From a checkpoint of a small contrastive image-text model.
Training: muon at rate 0.011, batches of 512.
Rows from block 2 of the image encoder of a small contrastive image-text model, named by matrix and row number. Rows with one number belong to one neuron. Each number is 50 + 10 x the weight over its row's rms, rounded and kept within 0 to 99. All counts start at 0.
After each neuron's rows are labels from the 100 images, of 14848, where the neuron reaches its highest value: "colour at peak" is the nearest of a few named colours to the mean colour under the peak. Only what is clearly more common there than usual is listed. The data: simulated telescope pictures of galaxies.
# fc1: MLP up (encoder.blocks.2.mlp.fc1.weight, 768x192), inputs 96-191
# fc2: MLP down (encoder.blocks.2.mlp.fc2.weight, 192x768, transposed), outputs 96-191

fc1.490:69 50 50 50 50 50 50 50 46 50 50 48 50 50 50 50 34 50 50 62 50 50 50 50 50 50 50 50 75 50 50 50 50 50 50 50 50 50 50 50 50 50 50 50 50 05 50 50 50 50 50 50 50 50 33 51 25 50 50 50 50 50 26 50 37 50 50 50 50 50 50 66 50 87 50 58 50 74 50 50 50 50 50 50 34 50 50 50 50 50 75 50 50 50 50 09
fc2.490:50 50 50 50 50 50 50 50 59 56 50 50 50 50 70 46 50 50 50 50 50 50 50 34 66 28 50 50 50 50 50 50 45 50 50 58 35 50 50 63 50 50 50 50 50 99 50 50 50 58 50 66 50 73 50 50 50 48 50 50 46 46 50 50 46 50 50 50 50 50 50 50 50 19 50 50 47 50 50 50 50 47 50 50 50 50 50 50 50 50 50 42 50 45 50 80
colour at peak: grey; brown

fc1.19:50 90 50 50 50 50 50 53 50 50 50 50 50 50 50 50 50 45 50 50 50 50 50 50 50 50 50 50 50 50 82 50 62 50 50 50 50 50 50 57 50 50 63 50 50 50 50 50 50 50 50 50 50 50 50 50 50 50 50 50 50 50 50 50 50 63 50 50 50 50 50 50 51 62 73 50 63 28 50 50 50 50 50 50 74 50 50 50 50 50 50 50 50 50 50 63
fc2.19:50 22 50 50 74 50 50 50 50 50 50 50 50 50 50 50 50 50 50 50 50 50 50 50 50 50 50 50 50 50 26 50 50 50 81 50 50 50 40 50 50 57 50 50 35 50 50 50 50 22 50 50 50 50 50 50 50 50 50 50 50 18 50 50 50 24 43 11 50 50 50 50 50 50 50 50 50 50 50 50 50 50 50 50 50 35 50 50 50 50 50 50 50 50 50 50
colour at peak: grey

fc1.421:50 50 50 50 50 50 50 50 61 50 50 50 50 43 50 50 50 37 65 71 50 50 38 50 50 50 50 70 63 61 57 65 48 81 53 50 29 50 50 50 56 38 34 21 70 50 10 50 50 50 50 50 50 56 50 45 48 50 50 49 56 50 50 50 26 50 76 61 66 50 50 36 34 83 69 50 50 50 50 62 33 58 50 50 50 50 50 50 75 50 32 50 50 48 50 41
fc2.421:55 70 50 50 41 60 50 62 50 50 50 50 50 23 40 35 50 73 50 82 50 50 69 45 35 50 50 52 50 22 50 50 50 55 35 50 50 60 20 48 50 50 50 50 50 50 50 50 50 50 50 50 25 43 50 27 48 50 50 50 50 50 45 56 79 30 50 47 50 50 50 50 35 50 10 36 50 50 50 50 50 50 48 50 50 50 50 50 50 50 50 53 50 50 50 53
colour at peak: brown; grey

fc1.730:50 50 45 57 50 87 60 50 50 50 50 50 50 60 52 79 52 50 61 50 50 50 50 50 50 38 50 50 50 50 89 50 39 21 50 50 50 50 50 50 53 50 50 59 50 50 29 49 56 38 50 61 53 50 50 65 50 53 50 53 71 50 50 50 50 43 50 50 48 50 50 68 50 61 50 50 50 50 57 50 58 50 50 37 50 50 38 50 65 50 60 58 50 65 41 50
fc2.730:66 50 61 50 50 50 50 50 96 50 50 50 50 61 50 36 31 50 50 50 50 50 50 50 75 65 50 50 50 50 50 50 69 50 50 33 50 60 48 50 50 50 50 50 50 52 50 50 46 50 55 72 50 54 91 76 50 50 50 50 50 50 50 40 50 50 50 50 68 50 52 50 50 50 50 50 50 50 50 41 61 43 53 50 50 59 50 35 50 50 50 32 50 63 38 50
colour at peak: pink; grey

fc1.265:50 50 50 50 50 50 69 50 50 50 65 49 50 50 50 38 33 50 50 32 50 50 46 50 50 50 40 50 50 50 30 50 42 50 50 21 50 42 50 50 50 50 64 50 50 50 36 78 37 35 50 50 50 99 36 50 50 50 50 50 50 50 67 50 50 50 50 50 50 50 50 50 40 50 43 50 68 50 30 50 50 50 50 50 58 50 50 50 50 50 50 50 50 50 50 50
fc2.265:50 50 50 50 50 50 17 50 50 50 50 50 50 50 50 50 50 50 50 50 50 50 50 50 50 63 50 50 50 40 50 21 50 66 57 50 50 50 50 50 50 35 50 50 50 50 54 50 50 50 50 50 50 00 50 50 50 50 50 50 50 50 22 59 50 50 50 50 50 50 64 50 50 50 50 50 50 50 50 50 50 39 50 61 41 50 48 50 50 72 50 50 50 50 50 50
colour at peak: brown

fc1.402:50 23 48 75 50 50 50 53 60 50 41 50 50 29 50 34 48 50 50 50 40 50 50 50 50 50 50 72 52 57 52 50 50 50 50 48 50 50 64 50 37 49 92 37 50 45 64 70 59 54 60 44 77 50 50 50 46 51 40 46 50 50 50 34 50 50 50 50 50 54 35 50 50 50 50 50 70 27 50 50 50 58 50 18 48 50 71 50 50 50 37 57 50 50 50 50
fc2.402:71 50 50 50 44 36 50 50 50 50 50 50 19 33 40 25 50 52 50 35 50 50 50 50 50 53 50 50 82 50 50 47 62 50 50 65 64 50 50 50 50 57 50 50 50 50 50 50 50 50 50 50 50 50 50 50 39 86 50 35 50 50 50 50 50 50 50 50 50 50 58 50 50 54 48 50 59 50 75 38 50 50 45 50 50 63 50 69 50 53 50 50 51 50 53 50
colour at peak: brown

fc1.109:50 50 50 50 50 50 37 50 38 50 73 50 50 50 50 50 50 50 50 50 50 50 50 50 50 50 50 50 32 50 50 50 50 59 50 50 50 44 35 26 50 50 50 50 61 50 50 50 68 50 61 50 50 50 47 50 37 50 58 44 97 50 50 50 50 50 50 41 50 50 50 50 50 50 50 22 50 50 50 50 50 50 50 50 50 38 50 50 50 50 50 50 50 50 50 50
fc2.109:50 50 50 50 50 43 50 50 66 71 50 50 50 50 50 52 50 50 50 50 50 50 50 50 36 08 50 50 50 80 50 50 64 50 46 50 50 50 65 50 41 50 50 50 50 50 50 50 50 50 52 36 65 50 50 63 74 50 70 50 14 50 50 50 50 50 83 50 50 66 50 50 50 50 50 50 50 50 50 50 50 67 50 30 64 50 50 50 50 50 50 50 50 50 50 50
colour at peak: pink; grey